A small text-conditioned image diffusion model, trained from scratch.
Training: muon at rate 0.013, 12600 steps, batches of 256.
Data: trained on simulated grey scan slices of phantoms with and without marks, 61250 training examples.
Rows from block 2 of the denoiser of a small text-conditioned image diffusion model, named by matrix and row number. Rows with one number belong to one neuron. Each number is 128 + 32 x the weight over its row's rms, rounded and kept within 0 to 255. All counts start at 0. Numbers have three digits each.
Before each neuron's rows are labels from the 100 images, of 14848 (inputs lightly noised), where the neuron reaches its highest value: "top examples" is what is common among them; "peak on" is the class under the peak. Only what is clearly more common there than usual is listed. The data: simulated grey scan slices of phantoms with and without marks.
# fc1: MLP up (model.blocks.2.mlp.fc1.weight, 384x128), inputs 0-127
# fc2: MLP down (model.blocks.2.mlp.fc2.weight, 128x384, transposed), outputs 0-127

top examples: head; low contrast
peak on: organ; lung or cavity
fc1.163:102115113125135132073075092095120087094110129153129165158135108071078101117093132090173158122127138121093110202138107107163129194138135177166114111142135137077123123067118149075155088137112075114062115105121114160152128136134159190128191100130145100109074115150156110067105138060160085090097169031086104174145095149110118134129117080140162124121118072088126103144115130173156109090120
fc2.163:093163123119164159166143064154109129199180112127137144098071046126117089184167117113110073129135112135177115071143140174070148131132135076133191101167142154097083143141135086140157130075156144092146113102129127161117155112103118094109130136155081156141182134140084086147132143116135131114121087156121189132085158088085118148105134210156105133156080169119104194148121142186087123113172

top examples: belly
peak on: soft tissue
fc1.218:189176167116158060131072118128147077100128200164161115138118102124098137142168167164156119129127129148108136139123109147083121146159175175143105097160167162090127088122111066142145094167146159193167108177087060112149151086115142106139112150176112125186107137063054119140131142079184130093144182129131120088052183196098141115128111145106132139149140097112119119120140111077106128139123
fc2.218:113087092122133175165159098131133147121118055079124107113119092138126138193128101119145080164156138154143115120151130072144176094121112151102173148101167098142143113093100178098147154107125107069068127115170179107152162142129145167118131115101143166114143112153121160125091144202126086106128093134177141157174112047176171050130140065143122130096152118158155187141155068177175086103168

top examples: chest
peak on: soft tissue; lung or cavity
fc1.200:119125086097131099132137117093079142136151122132119096132108148133109134188122246109130099127137110093129108114126105123178117097095094166162107180128128148105120109136090077117133032135094061164141097113084121141132088104140097146104104095049148109119108124058156123104140152034107103107114156169163141145141120059159103138120122078147152121091083093180144155137158112128174120058142
fc2.200:113140151121154152115149065145185130125104122099223089131153063144150131097148035158115104093118166113121190052146130081087121125136097108091169131121126123160134154117157111176083172121124116097132148094164104121179179157079091105159151138183110156146152141145075034143145106137162133147138097098125149088102164088135157119196173126117105142147195118124131103079136136145134131118123

top examples: belly
peak on: soft tissue
fc1.73:123174170157177102179131085135085130126122096072093126107124089160105077121092131128084110077142120082114107144068138113184097127136113118093093131129160092129184114088151122109167082134104172079154089152092172177181135098115078168113099129103190122134064103110126106078095114078102162090149110077093081153079126138094132108086130090102189182164167137119142088143120126104110087161151
fc2.73:047101089077095125153136155147096157147133071135138136175064151095125092182150135121132097147164107135106165123129124125069119168152102186126121137122144118121080200145126135087075086071189081127096054120142143077082056179137151105177088162175162155140139168121153114120062150113125122103094149143108106091123089141134122158103160173122095133077097118148139156131147124167172152104128

top examples: head; low contrast
peak on: air
fc1.57:125119127167118109112177110188057108160171088139126128160113077132114048080113093119174101103148091114121122242104149118119106147117153122119104131142161088097128120096090123157141104119079143148149083113070134113146182088121159120145062111137113157132140139147116091130108161113140078111085112078116159087150068102086112161117142133183139082113111146112138045108089131130197083104170
fc2.57:116130133169076084151125144114165097136139169126135113108119126118190154140123130070140113156138062120111110095178155077102165105113141142126127103168123128164079121112146109063090112118221114129143133202108105135067143129126120177130103143140109134186170105154128133125114083136150146117135111113124100126160085066105118186207090169054171156084043122147093130156101124143128143203138

top examples: head
peak on: lung or cavity
fc1.158:182091160124140132131130077157063146139070140118178106163158086124083131077088123134113192121140104113133146140103199086085144182159120098135125142130152125185142132157163093180107152146138143110093159085137135092154170128172109124019100196091127087095143167115139166160141141065138095142138145156138177166136175153134093148122119130173161088131080147088115080159084096122135112137159
fc2.158:141167112101078110106149145096132126131106076081102171150109116134214117180177127061075107169157140091140146152160114174178181103114108165129105142122120092062091092136118141121123088082111106107168103186100133126078099146117207131209137086176158197159143118158122106132095148105171117133084121100127086123094117126141155078130157104123106183159136122141098139091153138130126111075085

top examples: chest
peak on: lung or cavity
fc1.11:073082121127118172124094115149087055155064116178120126128137113132096098198122154150134110087098076161084143133081176190152143118097150108141102051115147129169116089171108044108147117077092084158135091167111121143112102129114147128120149169128132140090142137048147118096170122130116113138161138089141128081171156127088100102086122145159107109078146089177146146119066088088097098137167
fc2.11:109110154103105095167109111125136107121186122133182069189201135085089184115142159125051114113108139111125098108128152128039110140139148074145120139070105160167089168100135129060115109167107079097183130143108158137092129129152062182106091151130194112078195124138092094096149174102088101099096144146127134099108104151101194133120118124182121110133115118156116138132185119113109116136139

top examples: belly
peak on: soft tissue
fc1.383:098099101132155138097085168111164107128093166133140114151145130128086103155089147148100123149164174152159145166115183149118113131123057178149119174099092177155095138090140117142109166140107160145075085040102157163103114059159127114103043191153164142108140138114156095171099139062086067133159160153154082165105097106126172121159077182119122105098101111088075123133125141150134116093130
fc2.383:133143129135149169150098125168088132101176097127124133163107135140120163115133144111136149139064114136070123113149048178112162148123179126123102120183104105098154129172126136112154097157128112128143132180195081115165188118122106165124176111168119123148085132162182178030141159115170185096145103109103140088088171158160127047088107159114100136115154122183212106112146110177159118138140

top examples: head; bright spot
peak on: organ
fc1.65:066108131078160099108124149101180130154097154182171147116158141121122052140223172112146122182133134107137154163158171131138159151152172148094148137134172143134122180134092174139138148154141137184203121147121127140173101177104170132148157182146150070173169135160168150071085116154157127165171151130154148116144136099131177175135127081156101080161119125101168141114174156175135136165093
fc2.65:135149119150171191166123142158118150138161146112142093159165121122156194097079089155146165114142146122131180084125126139109139145130110151152106095101135106136134152118142077080108184130133103122094106143106118129150132156139127185141153067120179246113135156109148163160171196132167130124116175132096131164130040111154077103138141082077160168056121141130131099162128114135068082168181

top examples: head
peak on: air
fc1.113:087113150129117159093155088099124195136145142197074141049159146107151158113120107100095144163155112082102133151151121123133133118197096065123109106158140112159136060079111131134140151093169139112133132141138088187066119086101114102091108119141099118142167130145152124173150052161096131136120076125110158104090120134113096183089061120084133116138117199110117076109126110109077096127044
fc2.113:150107122144147102137108129193125104105088170076172095113161060107149124090149164152185128126158164153154130097078116183123166178112147145146157124111099079065168151128113153115100098103134129054109123151121118096100188157120090111119131128052123192177070114085125143080166172104125146114085116084165104095166152085154104125136154113112141084098151073104192131102101110127089174153104

top examples: head
peak on: air
fc1.263:154151181167147161104122098147128134163162107155158088142117116146116127073133084106098089129202128140104192172158187120094132145163116141111152091133167164064188207108111122122139144104160131168193064121073123173119120123122182176116097124117114135103138170116107105163170123134194095175116068179140112104092121148148130123178123162139094174159141103142124140188144149118178174085124
fc2.263:156167191103124143149133118163142143152121140098112127096109149119082161177129134159191066155119089084133129102134121147188125190118225146126123185112035131136146129126182135112142169141141121086126157120156098108136116117098146094071108129092163111118131151168174144083183172102155092036129095140142086125074134117151148157157099114147125107106105148148162205157168092097114149158143

top examples: belly
peak on: organ; soft tissue
fc1.120:134100131139096152082180085078118092093125058106071134059134104114069096071172156133135049136123096052155117088151095099107069095119119134108134085069081109085110137113127096099130132181145148154150139090112123103077120115124114137149128091134126097081090078084112077115141102134130088117116138135084095170110145129151148084153143166212081159137134147106142109134103145068135092114106
fc2.120:104168095138166116172147063114127193090068169103112133149134136187124100149135123097113149105129160109108154149083149106118127095130124116158133129102136079109110106158105132109092149089127113121129136156109092085120108191185123104149071189167107092175121194115130105155078122095081210139106133138062118088129108106123109209088075028117153132160122099106187099120158131128142146148115

top examples: chest
peak on: soft tissue; organ
fc1.364:115122166129169164086141145143096109186133096132151145147092136079050139119097098104075083144162108219112129120208118126170152141197177135141100196160149132127119176107136144080191137105180154134109134130124140107135160111208178096145115119122110172151128165154129125152124114174096110118116123085127157103079061118123105141155149117144130152167181079134113125140181156177103099159091
fc2.364:077122099134056113190154124084154127070089169123154059139200109096152115139149151152117132136143177137134144158028135111132107135116102132143189089102150104163118127089126113146159112175149124070097098137129105184154137115116145149097165120141180083144154125123123129142119131091096083202058140146107132122144084093200109119110117114191131117148119204124124192122097150120148153093151

top examples: belly
peak on: soft tissue
fc1.201:097190140108151136069128148194128070155178088196164168128102143087104097146079112129072141140146151158133117157142138124141138128104161119130134130116087197086081135137142161190151093182158139164079139086122146145141119153169134101149083198133140083132132130127122073113136190094111057122137167115177137098131117143140134110157090157179106196135058102161137149089125075123143118079123
fc2.201:109113142084112150082075135151105194101110121204112138133181097107122130159152125144218179100129117114117141130116159096089118139079161123128178124102103131157110133139129092114140115108120180131128119142145118119171161087156135165148149111052109190102091192094060226088103099128151133103114113137114100088145127123130150156123136109156141108113173151117145095179042115142127110070057

top examples: belly
peak on: soft tissue
fc1.104:091144187161171152096137111095094142176124143179195135127110108086123180155171105118096097163153187102105154123098118113154134164154170139103136138095163165096123141174213153094117131140138212129086208137090129122144122124112165158131090159107129112194131123145060129141137099118122149075115100135132119104176112065095133115081190149104121131107155081050113080129134129126163169144124
fc2.104:175111103119094130134100117148163178132111104080093120134131124176125112097093151132151145069131061077170129139101101108134135131102056146122131130122086098153094119064055139197156121094157048177139085103143140169094104162120112131152166135096139138051146148131170115124067143120143103142143138125139145163067153149136119146182085099165117130125105124202155150124106156108049104133059

top examples: belly
peak on: soft tissue
fc1.279:091131154116129139149108103090087110099106142142130153049076096137064111152118132139026149110107079114109107146102107133173105139133137071093113158047132081165115085083134124167135113112176095083108154122082117099114171100150136141099125128114152085127156080122140083150056119113142135118099078139137073156105103150102135137199142133120182121086102153111121072117108068125073060146116
fc2.279:154159119141087134089100164166137173225175072107069103167150151136148145108173059167179145146153149129108189086169158121101123175132093132088101117127149142093080139157159134100118157106126187162106109114114143162120085157063197109088171089168099131104119144137114154127105114170159140123117142122098168178133183126152095102121143119094090139122141120060131148131104093120174184076132

top examples: head
peak on: lung or cavity
fc1.70:138156114138159166124196141135081164108074135137154139128130053100129160144081100126074144173086110081132062133117108099133152139124105111094134137123162138120160110123080159136137082092121114154106116145093183107130103102079157086094061081142139133126074121131128087082130138121117087077108101129082099106169088139083078065142109110114097143155149056059112111065142080111117074082085
fc2.70:141103106071143130060063138125128114098109109082060115088084150139128096109080159116164124176164127129084128144132091119133126126099106161111103137162068132141100131116141189163033109128090137138104125105124120080186152060173101078130079107168079156108100202133150131113118107118195167119145168164138131166109161131144092135126111101081109174136110054112128151147095096117180138153106

top examples: belly
peak on: organ; bone
fc1.155:067088075114094157143106138106144117125059099070142120075132126144131104156155141119159139144074144162169084090145122154163120141121095148113124119118119097164156117089176096132086100137158135081157111065109090098170172196117159044112097135185138139162087079137157106110099110134112193156124147156084091137088160153171128107144133117157065161132132183065138115102166083105192118139108
fc2.155:105130127105170127134126120168138169109144142094151138185124141124092160108147092119119163143175104077129130210111159096146177122145165123129113154155109122055097112123102136146153120154138079162133150183126075207080049099104115094109154075073176136140162150139116123142150130152136098109110111132150149153110067140098116187126126131136150139126186087197104109158130181141043152063070

top examples: chest
peak on: soft tissue
fc1.216:123169040125139164111132099136130054159174158099146133059105152117113141079115154119208128108132107207147177118169104123117110053146106088141138109138106090154084138129107172165129140119166165144126085104086127097098131152092166095134116105073106127098150123100193104154187081132143149115140072097105133142196069130115147157152132071151114115080114165100103114134088105152158094099127
fc2.216:127124106127161113102138154175129143065126119132102155184133080122117115168192075128144102114167159177157072114103197104112083155149124115080118130099103121112157104125057173128120097099084120124117134132165129166135129173110162141089140092158185100125141098097165159075081182212193151120103102145163110103081163097104125087118093199149121148115095112139156130172205136103140159099140